Weights of a small audio frame classifier: 26041 training examples.
Rows from block 8 of a small audio frame classifier, named by matrix and row number. Rows with one number belong to one channel. Each number is 500 + 50 x the weight over its row's rms, rounded and kept within 0 to 999. All counts start at 0. Numbers have three digits each.
After each channel's rows are labels from the 100 clips, of 14976, where the channel reaches its highest value: "top examples" is what is common among them. Only what is clearly more common there than usual is listed. The data: synthesised sound scenes: up to three everyday sounds over a background. In brackets: how many of the 100.
# convs0: expand pointwise conv (model.blocks.8.convs.0.weight, 432x144x1, standardized in use), inputs 0-143
# convs1: depthwise width-3 conv (model.blocks.8.convs.1.weight, 432x1x3), a 3 kernel
# convs2: project pointwise conv (model.blocks.8.convs.2.weight, 144x432x1, standardized in use, transposed), outputs 0-143

convs0.391:470443460469476516478566480512466479412362482488499479489508541391535411528508490528411510539490462492511561618476502388504460525578522478541565505445489514494502374522337499497458515553512437491497475489583584414503467584525505524519498409545441568502502499522484579529486570501477443492471488515560503442501455553594533605558504547444580446615522510443532525470456503527393452502470448606467493503493479496521527458527492479500567
convs1.391:424513539
convs2.391:518569468455618518470494458524455456488463463487491440499395489524493436449523493506421404595479417522460480461600573534462551491471521465617493576482503483590530482562499475466449542501471564451515462542468523443526562536503501541545493489496552539533468479509521489451527430409503522503501598406557486570417538477438506563423521509445570589543520407427489425471578495574600558504531569517501465451552409438489577498541563467487578
top examples: chatter (31)

convs0.343:425505462474569545561508569499476515572441466483539553451523525501520464494462499570485491556441454573378535523558443524533482562382464500593419405494539488471586525501513467397556484510497446537429508359498613457502540548488527530521535518546456561481523507558476539484497537431542421526534558483550543500434483504482463522545530506431533345490496456510519471448496465496406554550493554464602520484431403544520433560555519545504430
convs1.343:561541545
convs2.343:552558547512549404475456504516437467421473461512428489485448470489521456399520482528580439465473524464528433531464542520439537516618584457550459476562557450587462360506580454496336472462456549511454498441464483519552468515599449547533494559454507542584492494543528517424466528527521582546513474502469517508509584455524496591407505504488498526504465452464599416458496464541557496428475570608417468509535511504479463520566463497501459
top examples: chatter (80)

convs0.242:498473533501442529510462475442399492440543415489456504552500557416496574543584457559533447461661440436505490524541545409409516481494503469481502478510504505523554430529552555511472465591421530458518453422514521461512490518582534551553480508520486570523481518669540431559519499518487466406521444510444457542526496509514482569386596418433451487502437473486444461522476478489514429545451601494547573444520569539515490437547479462495557
convs1.242:423529528
convs2.242:437544573467460533407484476536620569428517557545593511592501518478427499522415541539463537492504560613466478523528480528616399526551549594446485480497444495470432482423510516500493457580482480481459515485539505547505504477453405547504460506545425466534497529403420525494521403491472418405434558444568442487499555532464493514527483598596495509409557515503529424571544503545551556439592448513430458528477511497505497536483486553515492
top examples: reverberation (70); text has "room" (70); text has "reverberant" (70); engine (31)

convs0.368:469464417523523499455481489475557511463516439456518527450512564418473537485556396418515400428603489464450464607487488558502515423533473514615550525436451384625506426483491566466492518579563567516551428542389480485527517497478561479489532555515474463528500573518497547519509532545480528540449447458352474429478518543486477548511490424488525528572463587516429555500537522463506443500447552542549545516436594496466454534485458462560548
convs1.368:567459465
convs2.368:481482482453535597510483521404550494489445480580483488474422493473471489523397474442504472545541502424492456534460474542506584508615434464601522498460379487533494523467536512540442534591595602563487534542355602548612551532507492521535497578484471452579439535418504597514478549500459520485544461495396482503512454442478476514530467379478597548478432511514474479547539502498456487508440495505469558466449503517417483540558498525495541
top examples: applause (30)

convs0.151:490535455422503484547439427402465465543491596524585530442505503436537509547484440533535457440500461451464540550496568457524506487537487465411489470499548506491519491446437432461458495519441362495531507506511436472504508512575567501572479465579498583565532574555606445500556515515443514468535556609530353471548425538508526477519384512614405445518489497529547460474551521501503517481479505585464419577498496481502452435446493432481588
convs1.151:519529579
convs2.151:451454454559455402496414496467615558486460488526461545469576457557581468511549431450503460471406388539544561463482479509516591467505479538512500577455561494473522486480440599581530534485471568523517475559393538555462417572477476541473500466426475459497449499517520449476553474505398486509518475514501457496443436557466550478481539562494484515408521463456440446372544526444547540590588530516544467457518519587540471558575532398515551
top examples: reverberation (88); text has "reverberant" (88); text has "room" (88); background: none (81)

convs0.250:424483451461504566519462450578501521474474493430544459515477471461520422552530486511415440492429488519491539539513547448461464505541555497504594541623562477493493434541439567398490479538473457582487459392474558444564469556540503434526510484526368529385424503413607468532522510466507478460478502487507486486468521514552443605559589534467565483557524521483605642509466472482460383445482511517553499489510476472580539518471466563528511
convs1.250:547507427
convs2.250:438606582551510545472415487450548455580561562524451419475469569507451509545432473520462522495469509491517488426474511418548471528514540488524527437506451476518477412514527495607495415553593486495538440577470377547449548475482328482540522537473510468583486534455507546602544456500484488592489569473488494581470434542462468549431496524561486500466516621510449495502498533481542549440545508476488580433485487436486448464495600459465429
top examples: beeping (28)

convs0.254:534514572455484560540452578544463539412596442490471516575476508392512458545504479559441489537489483520420522583542466423498478533559581476433476499497510546487439486541547523483538520564435509514405454563580526480633451550529494597494440440505445451414448427497479410493457540468516463383526498461529533457567538571556516587470537465496481517566518447507423489439480511599515535426465567452441472462433495527551457478482463584578474
convs1.254:486554434
convs2.254:463496529456489563520497422544546507544458516428521590556531492592489572554431471516557519520498484491523414590518530485498530504556568520494507489517452465553483547526589513471482480533558495517504482558529471515485525359493495447500498560544463445558499528432454586493534467524596491470481495469403581484638560503478402581459479401516529391465458589566523523598460394391519386521538457476540512475478559505495490542448508456510411
top examples: number of sounds: 1 (68); reverberation (64); text has "reverberant" (64); text has "room" (64)

convs0.180:511467470536505425499412460546439548511441573497507435426519463532529405541567405469501508531428508459524494459612500525593533495459567529425495461492508475463587515477474466530475441498446519478480499500510466539523514585531592439422570515546510547517477437501517518583576607404503402473571492566415572424553437500476492456486536562564484494409505473539533441391537487549475449560466468580553390486503462576513547528518578477461454
convs1.180:550497570
convs2.180:451365556533412510502468496466469464484550501532494545481521508514423608527466446442554514451570473459510427544489496527513515476474470492456441480580457505455494425580550486500571527504438467397469557513495556501568497509547579567557497527545514609449622525503549499539440408553474535422459452407513462491518548552418438470522470436506504565542601436524490515542505509530520512514415572462482663483460583500458479544522435541562463
top examples: beeping (88); background: none (52); first sound: beeping (51)

convs0.99:477475490462418470511440428508496499476524377420516384399513570499496474527440569502470503547613514464519457505472435518450492477580542420502500489479506592437640580467460478546526516491548571446512485544475419478542541591494526465448546523552509527555478530530512599555519573439436484460498573484366506515537443504512536447495542451589509453462512477562433403437507495435511513538548496567526494471546493529508528636506507523559447
convs1.99:533558556
convs2.99:431420563566513542564491559574421547489478600559583615521501385509501514638527495584502576437518472404564381486511527563499529499493519551477527560465511468568530511487603548523536541471531422485494538440524531518564479477501585485507450440500449489434475454505519481536494443510519492410431468480435447437480512542475486557542470437460515486587512397520468520516514529451446475406406502467477555537429476482538473540511457563504405
top examples: beeping (26)

convs0.415:390456485462466498550487453511511451509485453507579563470434514547398522461475518437508502440472454599363484559483549467555436502455432525535516538418519530449539570495485453568536551459583539497520473485543404490530526477464460428542483565522532563525513405470538536479376502426457476555630505567526463454477522500524473437510488463493416561495472480506425512528514529558585470519595457624503441572508568501547573477439497498588522
convs1.415:556526561
convs2.415:499414462471507459579493597477546534567540587565510493477487524535557460519492545516625638493541559497519607587426566500433505546489461541479465448555403456464537550481397404477474546434481549568523527460466436415535528429444489450435433510425493518458441547473514469413506509510532444522537515579490454429466547435502531544526458490492582483440437504441579560459504549601486530441513550509532592536496485480471522498451460474554505
top examples: laser zap (65); first sound: laser zap (43); coughing (35); first sound: coughing (27)

convs0.130:516489473446537488554421555455412484635563466482484492487482585503493481484541459421499621550445535513444546429518511574454443442397479486433395431537453518487538520566471510518585454502561449464515525469524487469550549503563489475473515430454575445528596431459514434563566490440584432495485501583548572452658471508516489512526520448584440431457445450516554518514485514462492470465448443516573483470540533530503519429493564479506575
convs1.130:530550564
convs2.130:532515364459463525474481407499532506362425588548460470526473567518540464541513461400415418400464429536475521533530539614606526544519573447501543505485523454512443445482526514445464557557483453581440476567548586520536499602562508538474469522559524486545511486601587480439450477573443552449538525550477477525509452512476496496508443417453424498515528428550491491507484503524548454519448555480465489514464494431523607585481497439498490
top examples: beeping (71); background: none (44); first sound: beeping (37)

convs0.373:451601487379507549495562398482444434431452536423422520437486474457562543564441458498520521489539430428481427573530578521506491501494474441425480506486490407494493487523525568525485513546490495436512515457517502410551523555587522580518494591554436524555479562616580547535461555604490543540471543464405446446446439525434528531513461460540524446463460529439518529415553419552480403517506553491508511510523485441549543441403539517507491
convs1.373:452561461
convs2.373:522526506578507549423470534453531517418509466455510471553454455479453395551464485524426439475413534557449473510496452554574438563484526567493472576476504490523569479405431476459421455531548517536494416509507491469603558590535529440482486482464605521515544580426496576574395523389546421423527531506521511393544579484493428562454543479484485539496489450456479534622525501551508558499526536570496393470511433492522468567536482515516527
top examples: applause (32)

convs0.207:505515520593476435563470464459475327592444580463550522520604524563554548505443567481513502538473416575512467486446459459551530490517531625503566515567523467524433455498511433533536542478555451520534460559564503508469517453543582532562544405541520478549473499478429460455508435467505532501517480479457502498454411542473531451471464576541516446503457481459580442496495416565488511499532398506480472563446337563524550480460477485426547
convs1.207:448488569
convs2.207:369474466401433573556495419548584445453504563482483516481542436464587598548437482514533534601624535519531532555543499496405425413509509579526513488478502488516356452454499540516486564540453505514474519523533513526454373432489560521466452460461504474501458448460461513403542443488560520436463407449426434506486502552506478517580514538476528483577510522507487492579493529579510520524514494505553504507429442579491532451472517583557527
top examples: number of sounds: 1 (76); reverberation (61); text has "reverberant" (61); text has "room" (61)

convs0.307:495455493471613582536543444452462484501496435463556495390497583468534440530487479548509554582446388525406492537401450598504489550510453479639501490496463492506455501474491492508575489586517529431528505525472586465583556496430496436520384492514409440471440469480429495419554519510479503523475440459483497484438484556485577528557484418527539512473577414508467553399544520530489455580467557473572542567479483495466548555482544496554438
convs1.307:449554456
convs2.307:520503519505468412515460416486530533506397496501423538554547538554437514541566543558576496513556460409585468516486665490451511480538533428497483591556540440548510522466535542520553510547456477498430463516440470447347528396488506458552523467527492470470457508509493544513543531559641458474483457493452479521461457478535549547435619486531500396534494614406552540527450451468525487563501448458557504503489509427504491477473448544444452
top examples: background: none (52); ball bouncing (31)

convs0.162:492357445546410475571517439532470566436436588481580551497557493586545498533537477485524542551424514428468545469521426551430533527449494549529479522531422501539454513451519536495580455503400463448483505472520529575509525521442511461567483449633425428465470467429440542510546485457493450489546505534465468429519346588486556494525481544462506488389556518559498515452430577490512438573539478561515532529484562519465602503500530505524465
convs1.162:463489577
convs2.162:483471477486535435496420523551581385471561391511435496497471488527456565490533533495494514513439523399528449461564550544536455502540581450515459463495417431563470518571444415545570455496437478474449459572374525386464537524564557504525513459483493586529542463534435469469549447465573495603516485552499439459456468528455568536475398533561514503481505510494496496464537500547563591624497453486577491488562493522444460527578478496519390
top examples: background: none (52); knocking (45); first sound: knocking (34)

convs0.144:503486520469451566508505492495475462420544445439483552458363478436507559577496491505539529530549505410508432593564503478464442512492523497429509423467472403478462530511523534501520516559504538466351432564487570429520511503619567613490489475545494532541425508552480523587487482438544554428499539452459557434541598546536515620467549469455510469527445458436473480465489388535587491481489549543485504455441447512528452490426451545546435
convs1.144:432447504
convs2.144:464499520519465440415555430445520549531522513431437580441461445478505595476407508520589602547570528532495551548510457575532504517481443547400561488547417485482550471481457520525522508451565559445487454617532453427499589429449419514440525510476500438551499549465440534461490508489593544476444547486471454471597523542487498555505465470613530455520527642537476455454444473454471573463551595532481506564511510498523377512493471533504500
top examples: number of sounds: 1 (75); quiet level (62); helicopter (38)

convs0.206:500589476453563505461470411470431549550398546444503504397657539448497490450448495498487463534538528549470546546554496563520528441529484505574481431475479483526538458444582523474499453482540443452500440409466526505423530468518447501523570632503527543504567490468502484541624504508423494517384535373445496534529499494489449509549493448459566503549449540492425613549547525490565499510433520472570525516423586507561552477470534448465520
convs1.206:548568522
convs2.206:534479456460573464581483490519465551504471552468561477474488573487608504579485449502451519441477495438470483505514449426522514565563585525470475581561498464513517549499475523520567574459521530521512404515520501530587470560521543444385464477459539463460426522567504459466468510594494477438515504524457512445529450583490500472451366519499542450538414400450545516552338463596509419414498530581476480509513534437590522466462531414556513
top examples: number of sounds: 1 (77); fire crackling (68)

convs0.401:408486442486500542454544465574479511462423477539526533475466497448525459574557513472338508504477443496491566458499477529511468500417514497534486594544495450521486512540435494434443520577485439509488527447529501395500578446498470462526490386540471472471494477414549587532557483409554357532564555561596499526554530576556499518509570481519521504488522513494512570564497485371460463518507510553583508508515409487526457401548540464538619
convs1.401:545513427
convs2.401:512429552502572532484365430496477473485570505503525488481596462537535483471470506538549495523451443467504429501500515529517550512469473476555425365444470503456421491525487510544473418499515520474501538497408575495545375443530500573567532529464458559612546503413514505446514442442438587423447514484488512562439549466508440543441369550436505505479453481504534483447531592501578597525494537511491533426510532550545549574558484564579428
top examples: meowing (28)

convs0.191:522434548441531529501457555493548495567524441462523479415461472456500464507477445532526541571476488467496482507557516526516507485420453463428393398518445447570588481502537515545518411531464452475441468552418566480493520506554522517518507545508486619527538513487482464485573547478550461503532526534536489466445587485504433506549504477612507504579451514401608444436495497579572509443571549560435447484503437356460552517522482493546330
convs1.191:543494425
convs2.191:428499437500479435526490520421419431407528516465598529454565538591545510473459471415510517503465550468451555562547448517459511635485541580468523495532424559531639511522471542497534520386486467534525553522539455486578562514502516517420538495553546534493553534586486397559413538481496471494457455518489557448521504515541512497477489463461465484583571403543511455490427444485600507525595512570528427414575467462470507526542485445442487
top examples: chatter (30)

convs0.118:512497537457474519540436454567444375518458444570489530545544488423549508469519454587599364475538537535584479533503490441514455440484466491472511505517612498477537473468489543503352587575419465525487463476516498432421406571512614538467461498475461475477570523583524551461483452530517526486507519473496541580557515510497462432556540527475453494520413498534502494487549465520476529540478559455590547526452598502566510537386398557479529
convs1.118:470445560
convs2.118:475507535389527529562556440514571434539500517492497545472527526444497512519482551632530501551525521515566431570483468599497429527452470473494463536524515398505475482448403601487455623587466549462472513498520527514489466463429469434510467493502436432491474435466435523467550480594557481445528571545451448585515520430475575453525524557515463453528464539581517444469506594483481535543532511537569453541323512435499519468452400528511493
top examples: hammering (62); background: none (54); first sound: hammering (40)

convs0.136:406485406524593524571622542499438402417534500503470536480489573480514520497438582542422560467494467462426473469567426519557504537523465483445490433509514466420538597479494525528421500540455500439463527553515568482494540526528577561559506508487526592500574501498499467643500448457533539388479507442485491484509509603509455464637462415538514483566480450402499525582462451479495514551509511450476481510559505416474464469467453523504576
convs1.136:428509547
convs2.136:520527533451544491499478487491549565482476526432524422502449522497502460447420512384473546583514490502601545468582492493557509368499493396415405577422500483490468520476420463478489481558441500512454523471461507567546506538476514574489564574552568457511485550537523544559524530503515546473542430463400483497466464485462547509470560529576527411548540598508445553559599446534497453471542429307510495559524474525458446468474524478449521
top examples: reverberation (81); text has "room" (81); text has "reverberant" (81); quiet level (62)

convs0.150:460595484590390480536613431478497463495537522497539555429559411458454449506519561402474485486570454570509563499511498484530543468378580487495559471539469470460416514522568465432408532502525548562510535382519411434477535531507513485504497543549518478590488459464590423544457476505432474528572490544478473537600434516493503490552497459501460526498458518531561578597517507490451433458533454439516498484413568610472510475433544496478557
convs1.150:583516481
convs2.150:571506472490524466526513498515434555410539458471562560454503474508554468479520466428461466488483357479491453480480426483491544484480485409489432464424613507426519569627571509540583470540443557456518515545599569462643509476529503514553522483505414598514576501481422438586509509497489569470550508461516573424417528636440518475449464473508527543534451531471493450437529472549558452487523527493480526459603576476527517499470527507506477
top examples: reverberation (76); text has "reverberant" (76); text has "room" (76); spray hiss (34)

convs0.426:503498498403540645532484519495530452427562569541540538482465475437466551519452476478508474444615541490571420551509546563466437499429464493511461583467402490536480451486525516478577414623541503441388472506427489466597388454464470562443465509510457396494445548519530508484524467485551438440432468531494451519542517542544584541505529527560551541533515508520426558483593493540498547461505504522520466492406461478469450399474531589516481
convs1.426:425540517
convs2.426:526557521516500452470536493514473446511462378457469539453526524517485440464523519518453474546519436519465506513500431505573555463485476459520567446533614480435574459473580542452502472464456555479461428575650498523404577602485595555558592505531460615537473530447420538529546502469460511486594501425508569570492439560497522439452513440454450466529441531532426510470456376507520459579545557542479538504555493538525470507467549590482455
top examples: chatter (25)

convs0.175:458487555599474407569521572557508546410551525541530481495554414479565519489543397484497438490493498430539515542566519499548503480559586589427517555565524502455569518483473441492419520495351540477564516515450430542452474485537486431410481474522478435467466407590538477449536491430436462526582527545573531489584428552497446495511516502494440619466518525557465436421525562417550467467469546528515523482554488559509446493490501415467532
convs1.175:530550564
convs2.175:422396506352571521465563453430407465474569441427420463465446528445425516502418570491478490534533560456485493492583511525490416545468414448534496441440535441507501479560549443478468518486512473431379501464524563496544565486567482572591539564467496579521506587500508509470491510488582576492497437487514446532452536531511572525507458537451547522607416459478540516569453528528540556426496585514520529558455497416522534517520521564554491
top examples: meowing (48); background: none (44); first sound: meowing (40); siren (36)

convs0.193:443460463445417590497473509571500499481508460492480473468451555444538577533491508515449516542573521397547434485544472456536411579471511527468485489556495464507540489510506449554509500538505452427404489522518603431519510417531467545552461512575461503467497494565486550485494492427619435454486596473495509404404674503564484554442605480513506432599497507472501444529500446487578468533541493533513474554534524383426429456564505473459487
convs1.193:585502486
convs2.193:520524464533621498543559463519478499542550554441548546423477527569572467496539504482501510458420471453444609442536422578524510606399506675475484451540453544499557534418478509526574469416554489470487541479527502457550532464515470472434529420521587515497542484518526495453480539541501400494533531511561492463445496563518541521514460561484468451431526389494537411432465541524514546507435441443455494460521457423407425560563515512532436
top examples: chatter (58)

convs0.318:484437489390491501543509558443485417499523450486470465408561535541527565516462534479487426508482530523452541468492511457395567554440484550531425529479495532500584475515560521485491465490537450472489509467490537468500565489533526545605504540491446578584586618507579508406514453446486472492459567400479478533418496500524397553531465402529496505579397468553558498430504481535453488368512555436528550584484485432478438604574460512480549
convs1.318:478552566
convs2.318:506486462484520461561635482490408515470488497611488524472494455429534391464561464447476474609573398534465530512435556526555461581480532488494566483438492539559517448481512477506408472534462488507582523442561438482546617556562522471516459498543515488489505538602463508471523532500454453480526506409583490551442520564545561495521515500543525542492503464548497412457433524492410495492476508580370431496505564518434403434567591502548529
top examples: chatter (77)

convs0.154:435449566575467549448479462492502434441456535473451544462456520470462560485463556518549520398534532500471428520567593593469469534434486487527469506508454492527490511509492470514525522536475443430456518445456472433438490372538480602583512632491511495531585573490487599499494437430531496552460507433502545551482478464475513483521471459401516562458473537508398510592532485541624577591463533391569550503458493531575482441565439485461487
convs1.154:545498426
convs2.154:504486490490494529524490529498386527462468487459527452591557520442521547536545558515550514444499534571530486555477482449502502558564512548467566477377421504551582541463461548428473589461453516511545467475471512455529418498503522489433440551451414544378509536564447554505520432461423527442381487428526483587530622497437516471489594497497498523405554485551505586474475452610456487435537512490541475555516474516501418491540453635511506
top examples: hammering (46); coin spinning (42); first sound: hammering (26); first sound: coin spinning (25)

convs0.428:619488495481532489507523480398513423400468455518442474394446555535427412492415476452549504568569449473574467557348484527484491534432391470560496428513450517436460538538444519522519429513445398490481480545595533544525492499513536548557512532442516605596461517495408522493585461568616505492530524494476491534512482468457523491515430481504532419590508467481464441492499521522515440492465513468516578534501506476540599551529431510501546
convs1.428:544571523
convs2.428:506467486549507394532560481508537496593533604533525518504534499494455495491462566502621473577519552379525516459403467541552486512469477470480627497487450511467494613483534513501539558437552496479460587457571458599508569444477514543500542555548523481508411498543561515522570471437555435451484471601418479452529349512502517488528486459489475412545563550506482559488519503458428511517474498466552413566419494438468476423434447537480461
top examples: laser zap (80); first sound: laser zap (44)

convs0.271:531565405410458413451462468515541496537429470535541494436500493472523520431529528570506479553566537495505538451495416513486573459541541508544605463524500505445628484441483513474476497513535499503575544522392506550473551492534594427545498439527538478504530485582560517532538495511442449528422419490474500472524447363558490564513604539514539537573495548510467426420530476404478464598495464553585449570584490548464499448533442479404554
convs1.271:539552557
convs2.271:490555518493530470510521473523573430576557517491544551407484451464543511417408493491496514542482539498432535432612430486611553440536411461500532483516478458330484469540478460535466402507518475499466565495462530530503554451541532549539576565496495496507547445507465473558567563410484580603553480617476542466571469452534613559512471511514492490553499555460497529488575439498500477518530457380470438450555511506478505422427529533455452
top examples: crying baby (100); first sound: crying baby (58)

convs0.383:531473534428594628504547587545568457502511475520518502455481544508552531590439502556439505457473494457505501581597465514511443560489537526459413472490463510503579510504491503499614479563433551450336425529497569503542505511474472556433520471495485413407406506505485491561500512403562463381507490484446511506391495586538539571485582509502518476503496492421497445436545503555535519499492512485525456485445422415540504496531537544533402
convs1.383:459443551
convs2.383:498467480474584549549489593570480496574489439487489562399440458515513549491476486546583515615541473483437451574456392516463512490580433481570465455493535533489463490441488524518535536435533573480524457496544597512576509499501509589517533539507483517566466574545377530472509514436540515433440462515510523541532434555480569504416617408477499442558451545509332487495469406482440571520471526490470560472468551500464459468571519545500461
top examples: beeping (38)

convs0.424:409438389447447579497573504473456501444444507454559563463493555421483497566508472563476573410542521500437408603572552468501471563553542571507468538514492502564467500524499593508518476517416576418453442482561502429488453496498509525468502592463502488484479553502417485564512496496508549462516491471423480451462482575483489517559510512439511439469470496499396574538481480639556463559494418523498454525418568460516612522449526599561460
convs1.424:440461548
convs2.424:423492498415469504501455400582479471433493506519533515516524543509540468575435501578472546505520490444412427489544417528506500520495498551586495472465489494487439494388555545481553520502412550589449563488621509532518502506539573592524552600541531469553493560499435551474479456456550525413477368409441450478458536548509512520529491440442506473469471495526399533515522510521565394578450479534513391568507539460508573469521500621513487
top examples: applause (35)

convs0.361:466434532569459483505446527547506499464464412503546477550509479426476573531515538580527437527569538526533495497569434544461485514421472491446452435505420537502622490416503484360476521521440403444515508499429508473407442501519537486513511489562511443441579477556448613493538506470475433469433533428489503635524472528545521517575598559464489499538581408559453507469545534514476547589543520422568518543490469484477458461524441569412469
convs1.361:578514465
convs2.361:538477480528532419507552541487500546508517450456466459502553505474477495416514532496618511540484557515509484536403477487542465404511353476413462512464447521385513548469424518455457513459470557549541533487476468573421578505511494580495591552471524496516574469487457611540624532506403530548426518525491410510550536555469480568454579555538612521458476513450493519523412622547447514502451520465530524476514572547550436479534465497451553
top examples: hammering (40); siren (31)

convs0.53:491451554528588517472457516536513495582412462453557614505505529527464506495548537543499515478427512483508555513555528572516470520418514613536526452529493495477517557516400494477565518489536509391471409314495508428516452475473440474517570493526527501501538452374523645548507491353468417526492502530547539469509479516406469413588483459499473486477493636514474529559508510453495535494594446500490511485502514528554462480487497502469459
convs1.53:509548571
convs2.53:484440594538634489524520552430507438599448489498519536493521474494474637563576506485485519489538541522496454575465524437531437503497539508453582466447502305494525469514515486507421508450502518467573435508508430401576553508526476483461450471360489517497566461489500499468467486576438457502503521546532394518542546543496441529445461479451483524504504453616500455509476434534492547412506516548533575572491510574555419524536521462526453
top examples: hammering (60); first sound: hammering (37); coughing (28)

convs0.79:501474421463486491578411546496413555560493507530579482584516535539476542507518439480499485452487443515376589484383535472418453513461509593594501566564439526491484476521564417391519361477436498492519524432505406522460490489533607458515551511555519515529552513503496442479528532507486393499472380557585470527515504532495488564421561530476411512500548510540521519482542475490534476546480477529574498507507483563495491391532563493408537
convs1.79:516556564
convs2.79:588497449550399529605461467519580566438479575549517464474550422469500471538550460517466547421479494509565454439579502547586514472523615506448484451434548488445482577502487455522547597572465522477569463509559510498458483536507591443447457430479518562464517462514470479606509491491489477407556500533452566382473527537484390407580449484525458518515497481473452457410574515573497492543470497567458505468466424557524514529497571516547416
top examples: beeping (82); first sound: beeping (46)

convs0.350:472490527469495544560526520444512508505581529423513551440549482466543514564496503490518515580475471458521450512615449551498443546442449450538474451512478474553479522452507534527510521531475480495462543504469612512497568497519572542577569563552495512545550547542437482464546467442569466438531589528417496439531529474471538532431409493513375453416428397488487487338530493448640550499559513494558443533426480456457567506453463506502369
convs1.350:550537561
convs2.350:493554477575568483418483558553494541526427498529496478472568442565485459438559577603565536484538489475445546390449467537475532482550502527465485494487391482533432382534461567421406476467502539454496466494543497478553539503506459516576487403408561617446592443449591469475533492413556522503428553464492505472532568421566441561473537453538579516567569488433506512436503528487446504490500520579421476488585482527520496475545522534558527
top examples: chatter (32)

convs0.75:497528466380523599521515487490484466536540465489553495511480524399619575615457543608526527506544471461509536564436459401464426556592522467516586467533500543439442494568553478456538529573500484518434535475618568434558455467609540588494433459473398471475407486533520493448499458490523525392460466469491484523475481547549490519546566487503532387502518473486475467507539425495525504489446497497517460507422489514583481484416480576551470
convs1.75:428480544
convs2.75:515510512484477508523530409514532426439492450538552531445517501506593558535457538594489518514590390573523468539528385582486540548420508558566549496535601527579478455474486592486533511554477544484436519551597549447428505449459534449575556544610472518548526566554483474458549495482492521382489542478474520535522447484542422438510522434487459484462422495576497499431519455515409501538440502567509381450401469512471484460556443553497525
top examples: number of sounds: 1 (73); electric buzz (27)

convs0.220:477497406489486537456509500540497432452481480505475500573498522497517438562585537482395391394497421578447561507535612495521480523513530517490563546467579460645497412471458523405448534552510398618501454490586549422427532517539568447527490390538500496470460510493571469433521535477485386448500546506574566503441458486571513481603550547523472530580432491497541542567526460479507510465474456495514566507461489546490465480503475464498489
convs1.220:556509435
convs2.220:470516487488405518570463427461425512562658439458559496477411545471457481519427515438530543548396517471438501481497500413500503576509528488482549485494489518360472585517539399550558497492459488525462578544501471547504512497513470513459564529521491546551518518479563549586495494483422480510496438381501480572487457549433486488474434585530476421434518537501497591544514497483640500489542547492515540408606500561542457476474500470419439
top examples: beeping (42); first sound: beeping (26); engine (25)

convs0.377:473506494482468625529503535552438448433464488528493569495481513401579515555480474576416432466570488462496447547520561423472444530484461465490471389443423449536479449545537523451550509666442466510471497510601562405540468476529512531527407516539411562432512469530490458500553534474576433481526489450496512466488567503607587555555595436482518462554481495437486543495556430583505450453511471460486484513480490460456527395470540551537517
convs1.377:546539438
convs2.377:579517471468541463482474510486599527486526522498476425524488468573468463464471481437604531505417534552445500424453465523553487492542474527580461574529512505504490462465487522494445459419544463529546477481541391627456532562475498547426552540459615395568516521449483494488517506488530541499510555442523458501534516520438406595406483447475459507491450530512608466603384592488516525573522535513456487489503429550443460498630521407481439
top examples: number of sounds: 1 (78); electric buzz (42)

convs0.320:489478405417551521495489461501411498459455476533518466433492542446575470527500491500425558521498482517360580499500460467530478536557548497488590454435499462497554451457463496561473413570483435441465487585572495419446485574567539547569508442486512593465529482459504514533616517463579449478426501432509549443518536580537477526589531546507581421588461474388456387433449487529578455459505487585542496519555478535570500500492521466520524
convs1.320:450461559
convs2.320:439540467443455436399548447487453503486464521550443541465482511458474460454466383481470478544568423457471523557578525452476400467466483465527560479483568529574480463444495468539497479538565552511564519581494444510532489603589554538537518485521591539624486571591580457504592451497473394409531548541578468512566543477519479469444497525564520515557496545517487462463488416486524496484596483526463497507474485551452465413373519497579568
top examples: reverberation (60); text has "room" (60); text has "reverberant" (60); crickets (34)

convs0.337:459498486448445601558509479527460421470510512595493573552497478427568564577512450540473459469543463533482528597467550439529499525524515470505502477501485386529448456515499496444460504721438513472468415504570523452554498491645586538533417466551449491491467461602516463475521521484544489513531455500505488476526465601528503529486550467506458456526399488428503522493502454575482479541506490485473485516398559511478539398372501523531532
convs1.337:430470540
convs2.337:381475480557435501484554434425581444437450488515491463487421523481558479473515537465482554497469446628414547533518578471536538489464503542491592530419497519578582483446458421537527480526425485529437472577584465513552414429488437435436476532487527533459435473459484541456439540500601539481513480467540430462511525478509482491519547553533510467443529484380529517524395569548493491522596518538556388547546489558552526551487442522590553
top examples: electric buzz (42)